{
  "model": "image embedding model",
  "dataset": "rosettes with rotational symmetry",
  "train_examples": 48750,
  "image_size": 64,
  "crop_scale_min": 1,
  "horizontal_flip": true,
  "cutout": 0.25,
  "targets": ["palette"],
  "num_classes": 7,
  "embedding_dim": 64,
  "arch": "vit",
  "norm": "layernorm_no_bias",
  "norm_position": "pre",
  "hidden_act": "swiglu",
  "mlp_ratio": 2,
  "head_dim": 48,
  "fused_qkv": true,
  "bias": "none",
  "qk_norm": true,
  "parallel_block": false,
  "dropout": 0.1,
  "inner_norm": false,
  "patch_size": [4, 4],
  "conv_stem": false,
  "layers": 16,
  "width": 160,
  "positions": "learned",
  "pooling": "class_token",
  "am_softmax_margin": 0.2,
  "am_softmax_scale": 16,
  "init": "torch_default",
  "residual_init": "none",
  "optimizer": "muon",
  "muon_scale": "match_rms_adamw",
  "learning_rate": 0.0025,
  "momentum": 0.9,
  "nesterov": true,
  "orthogonalizer": "newton_schulz_5",
  "adamw_lr_other_params": 0.0019,
  "max_grad_norm": 1.0,
  "max_steps": 13700,
  "batch_size": 64,
  "epochs": 18.0,
  "lr_schedule": "linear",
  "final_lr_fraction": 0.05,
  "warmup_steps": 270,
  "weight_decay": 0.05,
  "adamw_weight_decay_other_params": 0.01
}
Rows from block 7, named by matrix and row number. Rows with one number belong to one attention dimension. Each number is 128 + 24 x the weight over its row's rms, rounded and kept within 0 to 255. All counts start at 0. Numbers have three digits each.
# q: attention query, key and value (stacked) (model.blocks.7.attn.qkv.weight, 432x160, the q third), inputs 0-159
# k: attention query, key and value (stacked) (model.blocks.7.attn.qkv.weight, 432x160, the k third), inputs 0-159
q.72:124116122151124162118126103125101100108113139160120138144073154151089139075150128158132093133142136200121124115107120127130088107156132158090166123098161173108167145126128114158094124124131140127152103146095103118149147138161136103119147137146124137127138210085116151147121124138110132116097116170140160130118155116148087117136168118109128129126136169144093133122099156150165130117117084101087105103115116142134122168150137079124112121145162156143106147115087137118112120083115151
k.72:117119144099110114134120134161137091112131155144094139171089105107102093136130128153121182111124129111170098178089142112162135104145085140145135169125132147152117127106151140111140151079136180130110098089128101083182134113119134069148158135172114067096105126144124147124112116142092140133178124123158165111139112126133135161121191121144119115149147151128145120111126134160100090128126126112077114155142126129110094115145117117130121148114132132140101166129085125157139144122120150
q.73:157113092106142101163123112125178169092149155104119134148146131126119144149159103117193134120138113142143102112110120150122151128160119162141104114127120162162137147078119089118152099102124135080106131098168102122136142107169159150133114110146110104121110121097098067158129150097125136122134154126130141105137125097139120146134104161173155143147141120176140174139099125118139099159153193114132106130080083180137098111134142113155114124129131109113109122105112136142139122165087148
k.73:147139154139163134114179149143102071129148084119135107095055116087116177080160138144174115163134117130144138115111154111112147121128153132134113105119113124124120162076115090137168103151086105128111129160108142161113160151112142116108156136140082145146167153138121088109119149120129096104146106147133110108126121112162132158097128098130142129088138144120129163107108087152128128114156116120115154122114106174119125079126126117160110172109122117091167151134138131122110155150152150
q.74:105103101175145149129123112124175105121152141094108149122097126128094132085143137102123103082120119146185157104122133123133091110179128144155151118122152132085133157089155137153158140127148139114148121103075080121124114110112145108125145127126124112119113164145111142173098106118116123118113131145132095107160148159137080111122177111109168158109125116109087164144177138102104117114100147086082133147151112181145105078137139107120133138144117107165107145111105160147140147136116113
k.74:124140100102124121146131110186147192102081156136143111107130112138119096138152135108104156106124137098137097142112093127127138102154139094132132133137113148092128160137146126111157132144178159130111126154094136105127077126119148100122131122124142060117100108140148128073090100138138115128133133151122073123136133137095160151093148149102135154185101106121115165118148157121093112105150127084146126113160133084107146124139134162120137114148124142190089145116122164171144154118151122
q.75:079128139125098116103142107123089130086101130133136135115086139137134140091131137146148090138130131157123114151143158134097086145082111142136136142127109136095170116123120107096116093129064107103146086128133108123144145138136106112127177163179135138169147138106144188143146160137158125110120092127138151131134167113117097136181128117098086159105147157149079143143101148183153156103103089124110110122152142102151140151138111080094125116125152140118161156120126170112134117129113133
k.75:118110145121108117166117146136143178142110134123145132134153141097115085147131130148076131109104127126123125166128101080110106128111115167150134132120101101147135108120130174110102126122169170130115114107131149135126114120096139103150141102144117096084125089129106142141156144134134138119138133065105131139176099113137142140148145101114096110148125114157189134109098165149107133132142146168102165136131157150127104126095134156136131110168084153119059078186094162115163119115144103
q.76:111139113082152143162125113143159153108160154152125117123147163144143140090137135101077139137144147113151119138098114138136130162164094153137104110109133109122121125152165137102106150117129168140119142099117172086127096102154134152119175090067170138175079139103133171179109154102112153159124127140110081101159131127178099115130147091115122144152110092122118134126136097121117155147126137135189138118138117105121102135098104138137164083130116156147097110145129104109144115108138125
k.76:112111136095136157086170124121149127106130128119140123125142129112127178149118152128072118117102128133119155147135090143121146105144163133142076133109176127096126140155095131120181093122137114134101131127165110163161106135135113124090102138083158146097097123131124161087104139165089087117105179182133111116140114121130075107088127109158119117151128104102126144122162102134152099116118145145151139098127128106137159145117123111092155145140163125112164147101116185169110124150090133
q.77:104115111165159149141191120159145132101138147113121129132114151108130113140136134130110122133155121133171132146142074116110112123189145134142154103123122130092123139088173155125165148105153195094105158156125138157094137133110132095113133142133120102129114110164119086102094099093148174087077104157125103116128114131094129102100137133127145110119124141073159162075140148091119122126123129098122110154143153131132099116151126150158112158088087141153149125110122152127095140123156153
k.77:138170112123182150134106113148142142157154150133145108157102066125181085086141102134135153152096142097134134139110091137132102120168108103101133102128139133120134108134108106127141170130114139127120092098095121104126076153131125125128115143099121115102094140095142135164113107150117058120092108157158133104110128179096164111144168150143127139130095128172130115160125131133118102134121130069122106137164124079103139110111129154134131124135155120149119182119134123138151130094153171
q.78:110145139091135109128176124182116143103163133097144116101196103139149129163136111141122124159166128126136076154112132128161203157121130122129122112129110149166116151065126098114121166137157162104123148135146125164128130136112148117116128147121097122098127102151103078108129146086157158147091121138117142123126123074124127117132086120146109097151117151114134104166119134084171127156160139143119118152091136142102138099124125134135126115104126126141168063105138118119117155161131149
k.78:148131148146156151149136104081145102106113140114145119115058142059163131106104134132167140157143145117123166103099166142121100099139129098095156101129173128130146118111133122155129111136108101156131095111116148117129158128110095134132103146112109147071129178147175160133137172168172096138142122120132107135088115165102144079122164089118155127089098162144112140094120116150138120110102094138149150128131140143129118100103149114148103154151107124113111164128156119121096148135142150
q.79:114123159144108117102118112096091107149134116132139118084170120122155141142131118174087153111095142115124071129143154113146154135116165097080120134109152115131102132145131119130132130153142130129142131156166107170136122130121111117108096142148145138170146108126149161101131144124137121163159117172103116171079136062162117141112057108117145099140115158043115075143135163119176134139142093132127117121157171110127152152154133155111121114115146116152118118119148144129119141135108130
k.79:130141116137142118161094091121187084115143138113099159126126151096122094129098159149149109102110104115127161137110134139161086107147110098142147130120142106157117116160090171124134150108143129129111104120089131098178110108094114146159126102180132134108112155124127139153160096139137161111129122153106158109179126135119161131116161107107106105117139158177120086120146139105157139090110099141143132180145140119117160100112182146107097072122137100149098141143143137122141141117081157
q.80:139117155138185169137118137134187133149136136124154095136143144145122122137132138116092141093168102093135125117130142065159141103171111103135182165112125087135096150098112094112149138102148120126096123146140172128114131104118154158107113110078134119115132102123174156126122151118107146150148139114145102088133131149113197094106123122154132115139083127116111108150161080164142106101132141111144145147125107118103148134126130133075179090095151138138115136131103101133170129142131119
k.80:136165121108151128114137130127140086126119135158110131122115122128098132100131120115119097165146097117173122147136130150156148067137106098108139120174154135115137145095086124127142167102162121110140116132134129081137114106184116131149094155126144140149111133124171128148075123110171161147103139172131165148163144095091131161114152160163170119127157161105088117149146112115147180126135082177109113113152123128115095124153142089142137126093133118131116139108169139124125111162070120
q.81:154088125147122153136106118132108097132166112143113164195061139136107137111091134159128068126135069161124161122078129137161110127157108132134125094128142131100159142111133088125129133114141107131136086129117128080145150122128123149129094125171129147185134169077165107141148149122137108131119180137145133092129144125119138136136166131147135131130110120158099138159112114118111120132141126088128114138110076178125143139130141096107111131139145131156103175141095114108135140081096138
k.81:136138119109134112149115143185120106133123122120089126138156142093089109130149127105134178089162132148145100150140129116165160126100163139126144175129112133137128137118124136123142187110125138159128069147107145114148106095104114097111135120137156079100135076175119111116113122130146146151141166157148143151133157126126122160079143138110176149123122170086147159061150138127080103143132135094100159134118125098120140118135125093120113198120114118148090167115117124140122138121115127
q.82:157124145091085105128089141116091154127116157117116134138153092137156139125112141131114148159114132157076101119151157142153159139096101133097113139126173150194137111143109134129082119124098089134133140120146121161159139147139099136110107134145113126107146126074112115105147115143121107150151141160117187174087155090179080124160090142160138129104148150109125090173137136098156139138177115161148122116084118097121126133140127128146115092145157098111098117126130135137128099140108131
k.82:112098151133147109135135117075116042093148115101095122123106149090144153126104166138163123155134142131135142155105158113095084123121127106174148134115147129136100148121138155121122064123088109157114114160145157146112168142097085151109166129185093114126148139131134159105165170142129127098180124110133147115113118117168127148135152066132116127099144141116126120106115113175148116096112121171124155150122128150137114128117114141110099143135154111105132116131113093099116131131115160
q.83:144116160121122108110140140146091097128123113147141110122153174144104140146118117098074148112142131136122120143161122102115128098086110100112124166152110126157110088170094180145160144142162134114136138138120142157187164142082102124139127136098127103096172138182097147097103094108131130087164110096116140151150121105129140157156111115124147102125125120067138105111119115128115135134136110194117125109139176141135131172123104158130126139128113116110136094149105102154109147189115126
k.83:101121139141122130117129076076120130154123174144115104156137119175145174115122103147117161129124156118099140131118140138125110129076096158096137108128137129130131104128159118143140106107146091159136141134179153079134121161160132144106139126110134124127146169130155159134157103153137134140130152118146077113102132193137153097154126104136102120130118089171053089159139187135135158138110149138103099166126113087116114132126114153135111094104125107119101122115144090143173127098136125
q.84:113109167101121110177144142172147124131128120084112086077147101092157128136153176099109155106097150084158126132139142113119101157104117103138145175125093127102069086121143177148165135129152106112094154112149133167148106114123098118116152102117126115101123099184151157090115064149109150123145122130121106105137138142101144141116114130127139104135124127100114113160112082124115133143158134146128132156136139159109144136122117178111164100142101141165124123125124139090108125156142107
k.84:142084116126131133134129109101184198148100139131136125133183150171139100138116161124075142143085139143087117146158117126103101101140099089134103121152119129102130150162132128139110106163135165128153138087161162112135065114162137117127135096100145136116094120154136164133135135147136110127161138106128097158095105117128157096124142128136122118196119076101127124104130144123140155141125144134156121151131110107149133147105134157097137086144127170157106122135120143131189112121107098
q.85:086158113139120172123143171147125136123119112131109157139088107094117088133154108121163107157087156122141133136133144139140132145097135149162126126144093118102154115099171121111095127103110142166158125112091097093123101105078133126124134153185151170103118160141137111104153138126173136125112099098154114140154124129104144148125141126110079157141161149130127136120102146154111135118113099123098147147143135146130126127057163070112140172130105143103146139118146171094116142112187101
k.85:143128127146096112131106144167127175139092124167154132163132100142094147166130093131093122105087115158115108123133134126122113166135130131125141122113098116115156145162130154113100102152132110067159123075140121118150146150090154089117146129110136140105121124110133113112095129112119157120141117089096158127112121142099126132152130159121125149151127167168135171075160098127059140138127191143117122130122104136119104157149151129114160099146118159166142103114072140143131089132167086
q.86:149113154140131104149082148139142130161169141132117142140094111155165153124111112111130137120096090137122176133097118142136076139134125105099141120126102125123130121161143133117141129107172083170118162161105140072101100122149158147117109127105140172124120127126161153166151113098115120126110149147126132079123115176138159073136168133127114134092116114190119125141152090124121147094130152072130140167131084120147104110093154110113127138182134104144115148157135094139141127109090113
k.86:106131102098120118080125133133152154102140148121139124104189133130111126158126128112139099098171143143147107134182146133103138111128106104127096135177134143141142125092103102131157133133096138111149147114174113143125133113147113138108106132138122134131089072154118105102087131173144127101130068149130123162183150103060110152137084169160159171118104159068136127124146118116102134139136155132115143109100099117140115131180142134133145145130138113150125094142122111125140121165077139
q.87:117154127106086130082131129124068140162105123163104116119094138140122142137127126164174101150138133143080104147154113161097129128082113133127128127160140108135144136126116158130089088110128107128146122138133151127102164150103106126086129142137118151124141104130129124102172125169140137115136090155135158171114126144126136169122093154143111128099150170122144137082091179157111125146095124149149113119147199092130136168161105114136109126097145131105182122154147162115096112132165091
k.87:100107105113109111119087157117083103154161113166150125135138140159176123092094087124133130126103126140116126134159098109129121165130136171130130143092134105151128099177144138154095115103088121126123150100137109116109158129110128167138157156106133142118132109092108133176194151114139100109144118056123163109090143123139085120163100143138106132108132125196160137152100115161113161122110162142128128107093113136138092142124092139160142130134154153135123095138129120121104112088126148
q.88:129164115117112126188090119156090124097130129132170116163116153157147088118102183176156112168118075154127126130138131124146147152111097101094167084137113106087097110102143105096104155109145158126134108138108145103121134122098116116146112183150174184121117127134127116132136073134142162126100103108135154134146162145123105069140135111147117111104110117165117156154141113095150163136168120122143102134108077132123130152127133091131116129136146130141131114141161122130121092116139133
k.88:138106154147118110156175134166108160168087141115133112149175161135141129122099180112135153088132116145102174122152108108127091102125107115142152149116109077147126123143131161118103168143082123162161087101153153156142115141147125132152120100095169118059130075146116154124119162137126130112156164119120098138134125133111136128134136090137088113149112096133129157068094128141092147129119134151146147105131143111138117151094147150112122123149122120128113106136092136095150096115181137
q.89:089112144123119108099137118142149136106132120119147109109135124155128145123141110128109127131050124124154097153112101117102108128113077136139099134105126134148116148173137138102132154148150191123143117096119148130130111123152124140154153111134120139159128148108106124113139141126139112112102138094119105114130105110167115109142141103118134156163117045198130115149112170115150137137086146108138141149152117124169072147098143128152155110124119143150133132106110077176104087190075117
k.89:115124093122102187119170115109114130108112120094189114130143132100123168129130120134123096126133192111121131122120124104109132121150153154124084133123133105157132142094112109152176049098131136120105139135107087170145149135139097132126111128103147144118123112166119110159111113159153130144131159109141095155180140151124109126142135132096159149117107111079128205134107130133149137147135117115145156133140160136140146134089107120159143113154091155096163120152095175123116117114169128
q.90:186105146112167119135100119108116139132101157139121107196136109130136095175104116098111154157151130131085152141127121123143117091102140131118126158145188117209170129174089130140095146130100098131123149085132135137142142161168155148145119138118117143093141134111110117098115136139098120134151130107128140154139099100137147118136130149157138149107124126120169118132173124128113130131153118160135144091104118055146140128120134127151095160121168105093088126133136102140152083145109136
k.90:137136142133142114087112116084065079125152094126113144151116093134134167094121108129150121164128111138142144143093176131137139150099142162132149129135128160118117153106127107111141094114131096083087114166136127115126194156137124143110148171153078142165155165099134111125128140111120133108115104141151145121104120130174127124172099135154141136080155162119104085158131130137156131106110118130081145131143110145123103148128081094158111140108139090114173136120165102130108141167109144
q.91:153099142112143124066113127097140097125113161124108118091145143134125119133097134147071168119114144110134130121137148108106111139114131100129138163182153108115139125165111166142140177143168141147113144162119131165146135150122077122100122125084103127143149081152135184092107094152149129159121108119124107152135097141124142081114132113122144150124100116055130118117164157154138155122130112156136136117180178075140126126156118163110144153128130114125135118154173122168147114126126117
k.91:067144096135123133127086102096113129133137137126115131105168147181128094128124103106088126120118121138122143148140040144138083109117129127121117141151132127152124116148155164106118138118129138137120130122124140087101090157147114145145119124136112111123128137099152153136125105129152129108097129114119092137139135147114144081176103178141103132134153097145115096165143185098152152121119115143143115159177155074144125155109110111126120053151136160183099114132145145109171134126109120
q.92:112166066119090152157112094102074135168140125148133126147147131132137136141123136123143096154172109111117138087130132146134131101104100142090100089119151124101137136120111122136070081122108090110130137154120162116098122186106115119169137138116148130100100131131139102140119175137108144112131111114149164150116165161134112108130096151145127119127127127164070176091147114142082113142154140130173085105116103091124146148143106166118131093162163133131133131161121132114149106114154106
k.92:145103159114149110128136146164113118137157126115100154119100147116178122124060151132154154121133094110113150117145140132134107174161109145131149125097143139137110139173144141107096176129110133124106081106145113132151129090126125172141115162158152133120161143118144120134163153078121093112137157118117124105096123095136109145130160103154107082119140100173158080151143099120152109078119087140126166092125163126162134108088161156102119160135146096094136103111122160112120150125137157
q.93:140124144123108093126132113088147136140091119158101100140150124114133128115124131084118144125133129092140159163128150149105109108104132155128091128151110090136150110188114145110128106145125068145105113131107167104099140135141138116142160099094140122104126094113094182181121154132111117119110126102120159128131160185126165122155144105095110142095098097218131128133144105148064137144091153141147148126137132100138116110141092132134182100164136111121131133150141113130136115123162106
k.93:112117125125128127084143144116127120126119154140126123113135154167116127163105097128065093132137152136103117136154110108106166165104093147105114125133169144134117116136173091145136084183135127123159207105185118154112133096169114145116116147147130115160141120164131151114142150136133122131117121080116141165102106098139117073149084125164127100132132081092159133158122148111171120142153110164137138095125143135129145138124111139119145155120085141107106066136126132118144124147135094
q.94:156104127098129091158147110123136144108133157138118147166141148121119111122081112108146121161151093102157125152104104140132142107163137180167135154098111134166099107156116107143124148133095135110099127091203129164131169121170137149146137123127125112104131150076105075126110135125126133133126152082079115114105148086116097175115141189108088124128128121140129113159091107081150144135136164129113142151112143145148119149134142141147086122125141132112107149098092097122114136139107164
k.94:160135181120118145116164146098123104106160080132123114135103091128114157087164150112149133135115127128172114105128139100107190123096158171112118099145158108118103111089100076123118119128115090139126146153124120174133150155127140139118154115116114125166155148110108084121134123108106111140095106166126177124129120118182106124134151111149127136078121150138134130124108110187156094163113116131103169104111119143144137137116109122165138158103149075099164147150161091115118140118121126
q.95:159103123093135152151099123109118115149090156157135103163118136114160140157110106106119143157072115096098127112133128130174139124084130111127108135105155114158150083201100117137099131142113136173144111090140122123151121121146121159154117088133135121119124136130142100096176124147120108191173161091148140140122113116139145157100127136131132119165105131142147091144133107142116139151143128144144092113095114134129171149097122149125164160153157149111066102145140078125169119103122131
k.95:147119133135103122106119131094115092122147088136122141127117119134088172132124132145151111112157097184149132113132148160147143147133138132119146137111131125137133129123118077137120129099112095119143107107152117152174150124137090134114105105138150176164140149099135121126133127104118128120137173184136179136106150061161105139128091155142125126094165147088124124142126111152148161107090100126137149138125094146116159142129119084104110109068162069091164143102143118125083141186108124
q.96:160113125110182148149173097129125109126157161109116127147085142151150063145114088173096167149149154147148117162150138118120130100116133129128122108095163095149118104117131149107139148161119152108116156131122104162092129128117134126127132138081106152141154124136143088122114156157121148153115132102120139154129130071077110108101136133121088105117113129074102110156110148116190102115119096135142112088111130108104157138154153105121128157123144164107094120123125083132177146089134124
k.96:079130109116120166141125056100158129121110123094120138115115156143152093129111110127098137092114167126108151154146084128185114102126128094150098136135142169130146147148137095121169147125133166130136099085110146072145104140152150136128130121132107093108084129155137152142114110181103124143137125100129105152160124144087107153123139158099098142173113120110144164138128183119113112113102171114148132113132149108132123109104161163146113130164121173155096119134125133166138126085117115
q.97:158113127099110115129113168123145150106104118129130104172120155108107128124101121125125114114160091106080136138095149142176116100102120160139119146137145103137173090169091108120099131153119074124140115105146125101141104153115162098145139111123142135131164143092115122138122122156108133103118152121109197149104127144131166121116175192119091122113146150196130153091134129108127121149121144117126093099135109105123133179140129114121136124098127146099082112132150191143102129082119144
k.97:130113097134157118114119112133154121120137090138103139102174100166121122119121124170121150098082132144123164096124112103103123107093127160165145146142106139134138154124151146138176162145078156101155124129088142110110116094161103147120101144138144139099096121095105128139129173131094163129102119095118124146136162113137091108137124094063125139142136084138119153114120137167096163162117150148072134128178087123164105106171137143167157125143099112172128148122121098121118159134133117
q.98:104127114131092169137145158106124158127066146144167106076141125126144158157124136090116134136138149115084118114147092131117110129144115131103116120151086146132128117120146196145132091128123094165146157146125160076117112135114115119130076157124131133122122137086135142118142060127103116116119135148158108131122133185109144106172117158062156148096115137117131105107137093128123135165136170164109107138099116160117119158124124121092133097111106112148161159140082139112144112139118141
k.98:154181176112118138122146172139124111149118122102128091112124170118099107105131129119155149122127102137148122110106170125147139125124135164155150117080129142103114069104163118163104138163161120136117166137100106136131145119108149132153101106125147134138177139108125129110141094104107157140113123120119147116128132095188103104140107141146138081178137105126157092105154106109126161143130111125153149159104131163121127136068125141099145136066107119110147131107168083128092143171150163
q.99:119113146103087138149154169131156144142142145121129130159142113102128155141088089094124138126114119133126174139109145112152148113100096155125097140143132118147134091180128163130087154176150111167155133094152164116127092128113110148085121135149100122123117143105115117098120131139136116140103131160077148119100117143084182152152141138117096115126150118175148096146150157113157173114082136155145188166149104106119169096119129094111144138089129148132155118131136133137149120075148118
k.99:065146137140082121117125126148179126141104128139093130088136109106079101131092122131113147119157151118116134121137138165133122093128172127169132134137142137098137170124153117123116167159123156124093141121106104099111078147181166113159144156129143129100093114105116116101154151159109135144166149138125135165092116131102123114143142118146143145135130142115146156090138113158098129131090123124129164118162096087129106093133152099178183123090067145159146146118132101158109128101131132
q.100:143128099148148111083136089171083098136108102159134130118122146132128143117154186133100138172153134143138119108118120135118148151140074115115113114140103132121133143110071122125120119109119143118126135153150119155146161103163101101087136148120138127140151117149087149138136113115139136097118107168149133101169127126174071062144128126126133151111107140111123142115118098120096107175189135101121145085094127154140119098136107161124160144136133097155159126111121142131074138192117151
k.100:158130121123103121115107174126118091142125114147170140126115131116150125138125112097176161146085148142111127094120152089133092122162161121085120127120131146142093103140111137135123093128142116097105161197120130164134178109080113140108113135095152121117173122122171141110137129131160091087143112127165144122139137085146154096095121127144150140120090148168119103150139113123122110110177114113143116138103121093141139122089116159091084149147142137127178113121147114082086116174114132
q.101:111101163145156118111128106126113140096106086157167128143113147173092128132136138107082140157116169150150111138139161156125128117131140105134125125096166128125172142059120114172149161186132162078152078140137165119099134139138151117147175091113134150127124088135174129119086128177175107115114143118137119132136143127091130083121097081136098136147116141111116120111086140135138076155125070113134100116153168117122143130126131129125119141139134132156142129129136124130097140109144116
k.101:105116101138109126135124127135127164132110143147118140111136149145138073141102118130084117092129148105104153196127081127110085145138105074122099148131148109121166100139121149115154151107117114140163098106144109086143104129140154109136132111120111087116107108162146145108113116185120131142117117104152114087148113143082144116115125127106100164155091085162127128164122108130160125071154117112139149137119176141109096147151133144138105150175174144145115127122106187144156153094139112
q.102:142133122100197122172161097114135096113117136132147176112103135140164086139113119125110154174123167133159101140129128104159124120135145074145109099102172138138132100083124112149161134168111153122102143159102165123101124135135133114138116072070103119116124120127133091091116116149131127125160101095131111162143121116133073091132128165168105127164104107136144097116106132095163100115154122117181126112108141159128142145134130173122124138139162130091144162121136117132129136170124129
k.102:107096136109152164130156093113124129107096133094105121142121120108137123125108140139099124129150160112135118152139114129128117159132112132159112132167139135181155117153088145116169143061126148100128101145153135075121085109138141145117144112102119111140134163157161162133106149144112169175153129117086116134160111097085109155129149138132061121145148135137146163121122126168143089111114137106142165161126169097085135138128084136115117081144086124123086099110108143148166141119099101
q.103:136159125101168128147148143117125117125134105121153112202126149154115090115119126076115148080145129110076113132082145137163170130108135125130117083125133121145096100156093157140071112121097104167133132124157149143134101108111161066116150131129119137143151147129129096154143129125122086110120102148101187121103126121165093102121163171147104106089127147168117134137140120111144122139135136121166137110095137172133130182108120120145149151118150126125089139141144161141104124119102159
k.103:112116128089152116159126106149127145133151101119080137120146111115176137094100136147133143143134127099095134125136127143117103127165145154154113085130135138113130139131122136128121134135080126102115131129109135114100098117143123191163182111110149110147133143117097128145113181145129150137113127133089130114140136104127100119139107129100130100114100137172132161096131131191091151127147120122193160132154157161108114100137110147164176123134055123146151155128134060127133129081136178
q.104:145150105118149135142128152161142149129123101203174140098139139115114150103129106088093116145181120098145173122095095134121113117158115128125135138182095115145149111127140161129134116126107089107135120110099174101127120119110140066172161103099105112136122155099136131116090116119145089084105147132137142131169109140127137100120152151090142118109117140161110104124176135084145122120120138123088143175143150145119101108129151130123142089118123162123127149159086119154136114079112168
k.104:111139126129122143119127115124103111116068127118108154097143098142145111143112146122112163127100118104116131138118185140110151172096152150158147134153153120148148138155152148112145147125066154104139126158087115092124092123144097136115111096125113139099136163116140131127141144152089150154142128136114108125146139113138089162135108099102167127157136121113128120121138086161117178102126136142081177169162081132150154109150137151135150122113068123167144125111123049135154152108154095
q.105:130151130148126103133105141144121130087172106083103169138142095127131137104120147145182140140148065139122150121107147102105111107136077148119124122142144149109084133169167171087114109065124144115119129088150114160130112113128076159135130122160135105131144133147119131122165119090099130132116138137107111104090140137166123142098159102122128102146153106139123141138161161100157154119123156133137121166125078132150108095141131143134121095099136103101153120128167083121153091190122141
k.105:085119137096117114099122120135110144114129113147136119166121109131100159103168154165130155130148155156097138115135145150140145109081144155124139124143119123150123178149138156132079066135115126151139138148118161146105153149200113139049117153143122157111148105090115118109103144135133091125105156177116116153078114146115095164154150124110129147091145182082122147144110127127148126141104168122120124127110114093135127111144134094150130103127093118125176147162128104117114108112117099
q.106:180128113133162062133144137104076176128123118148134102153142157135117122118143115124149097096126143127135138124087132125103177123124094174074124129176129116121097143130090116127097141109123096113119118138142141181155137117134113096118151140097134121129135126185108136164123162098109150091129129141113147120120133130168120072108152124143112113108118150168105153098123135145113096151109146131137113099137127134138143148186100170119156128122136102103163056129140126149150084148136150
k.106:135104134147149099115101129104087111168152102144105120145121121121151140111087111103126147167098137160103165113140141132139117127080124153084097117129149120148141155113104125169115117145079133163137126125124159165112152147143118112136129152112138152109136123131133096117157160154132083094093151159130097159103160158165131057150065077105176112102093145159127143144113120158119143157130140152142154106106097128157112136131121130119115152158149130142179157143141102086106110112147125
q.107:142148155172136139126135118134120119137149131117118118104151094083137161111112120115133130163146099069130183119095126115110075066102104166148131107151127138213133133148148173128163132117142125138139131070126136097152139133135110168129140111121115108143140164117141130128105107107113127099087154135095104118132126157115133119110156137080145133145106081163128128121162098142153130111134123137123152154137110133124124080125174126165140119070122118096163137136157085125153116113129165
k.107:136122102123094163158171146164139137148125113127123170102155107123135125150104146177123158119111146156123139163141108146105157146069157122146171145123146090139118108111127161136123113142105168136124121137133143122114069084163132130094104106153105134122143133091142100138105130139111142167115136144090132133140113145110137148122138117089192135152147156058144127098122127171128125115137144109096142139149090145143137103089125108153154114147101131157154149096153089077158138094162106
q.108:136120134101083097133130106084100097152103139135094177124089139152147102122123120125127112116113119147133049151165185128130102139102096129139092149100125134144127112109138123134123106099113121148167127116143132150141115157133100133097128131167149163104139148111104102085164127166139144139153101107161148152104155125182129150147094168127122114082124089117143141151096171141115095128161121167142151111095122168116118158137094101100114148145168120162154113121095110105122114132142100
k.108:155171135130166129136122133138107125146142126124170123141079149114128139123155117112135111128151135125119139113142141100199111081153115109078142082112129162097148131113124153153099112082150099123120152119121119162134153144135133096146154147131123110124137136167131126113119133143107108066140106101140149137137132093146142083160078201133082108112143138149122128116166147088172095147125090122159123087118167096144130126088130119121118119105145147121099136132118146145088098150108181
q.109:150124156127126132177115149094135095119166142104130126126193131138160095104103103111143148136132135091139100143122137123158117121098181108122112095129167142169109111175149143094119107122113120134077115150153101174147127125110138134163114138135090145136134129134116123115100169144091109143123095143120141156131141136166110151125125138142106109119145119124123086134109139098191138073109070126126121092110127146125136140102122147160108149109146149086074114121162068139102130170103126
k.109:109112139106112148172133114102155136131149164109111134136100107140125121105094119137130088098155108105095155139153143134162133132083121109153132103112114144160141119158127180086090133151106099122124136129170157070098063130137127168116138115095113125118116165117102136153135138152137153145126131118128123116140088188115127111163145135137090137080107108182127142095115169173124149096145124108160125126146118149113125124146120073144168108129102136156131149131097135165168123086146113
q.110:102155107124127132109133117169113098100123119130130140195109130133100138136150151131097169153091149139134120073129117159127175139110134118121131151139090150171076128116132156119135139119079122131132122125108110110147144115090130141099109118179118132193149127112100139113117104104168077143145140169129114138141158119125141184146123094138150158164092149088114071123151092109112156119167153138112155144099126123118119110139135107151113118146127115127176097136154095113079138135111114
k.110:159130128126146096155143138146098124151150112104123101122130106101138141140095115089171082143148090090116119093107142113126130157155149134115114086095122066150113124079113127112122152143138080094119155164153100153120151127104095125129138140106143114129169109143124101136156137105151163133153142131126154118127110135183163124121079109175160110073144165178117094107134098151128158150159113155142120122094156165126144123137113110132153147085122125116122150152130126086153107142119171
q.111:112132108097103175127141105125114125138071158138170094134144103147118130125123133111126110075145165150121141115084123132105170151099144098147133113173182142151109093145068066123126133123129102127125135165135124128135107078112116161123122153113130129156155150126138103092132120117156128156107110111119119162132142115127145153140099117152148126130088170141172158136100117126129172110165143138121149123104146119078081180113103159140082149132138153129103099155134159120141107138097119
k.111:138139131121195126157111128142093084130165128100110074143097129142158172096117107117180143138150112128107119087114153122147153136103116165103118110097139112140105126101123097097136158129118114138118165104132143171127155108105118166141128151101114137147182144113100110194171122097159113103120136132140145110121118123168129140125102096143144095102134117180118096111132101139109153128116125135135116124118101145090132107147123132152157127100140109081182157132148091112156086155146147
q.112:120115117175151149105116156129113158137129111139128107091212117132090134112135097106122141137167153059130159129081106144117095090099143159092116126147118158155139133162147150118122127111122099130118108126114130104133135117122142101143096148127096119094119094124131173170112112126110123099101130143130163111169101149124111102166130150100123149123137110189091118128171099106169151145127069155091153119116113115136100143132128154156161113113160132123132152131145109156124150155090135
k.112:132121132105093158158154174122121146157130122126095183133167111148150122108114111134134142122078133154136160128130156157127145121066159140149152129088127100143127110153118121140108109164081140143115137142094133121119100085123119171129076138124135145124140130092101106133170128118111163156104138159100093162154108159136112113144138105103154134138115091128131083115105128192122163101127122120127124145117057174161133155091136115118134128140103112114167122107124094109113168121163120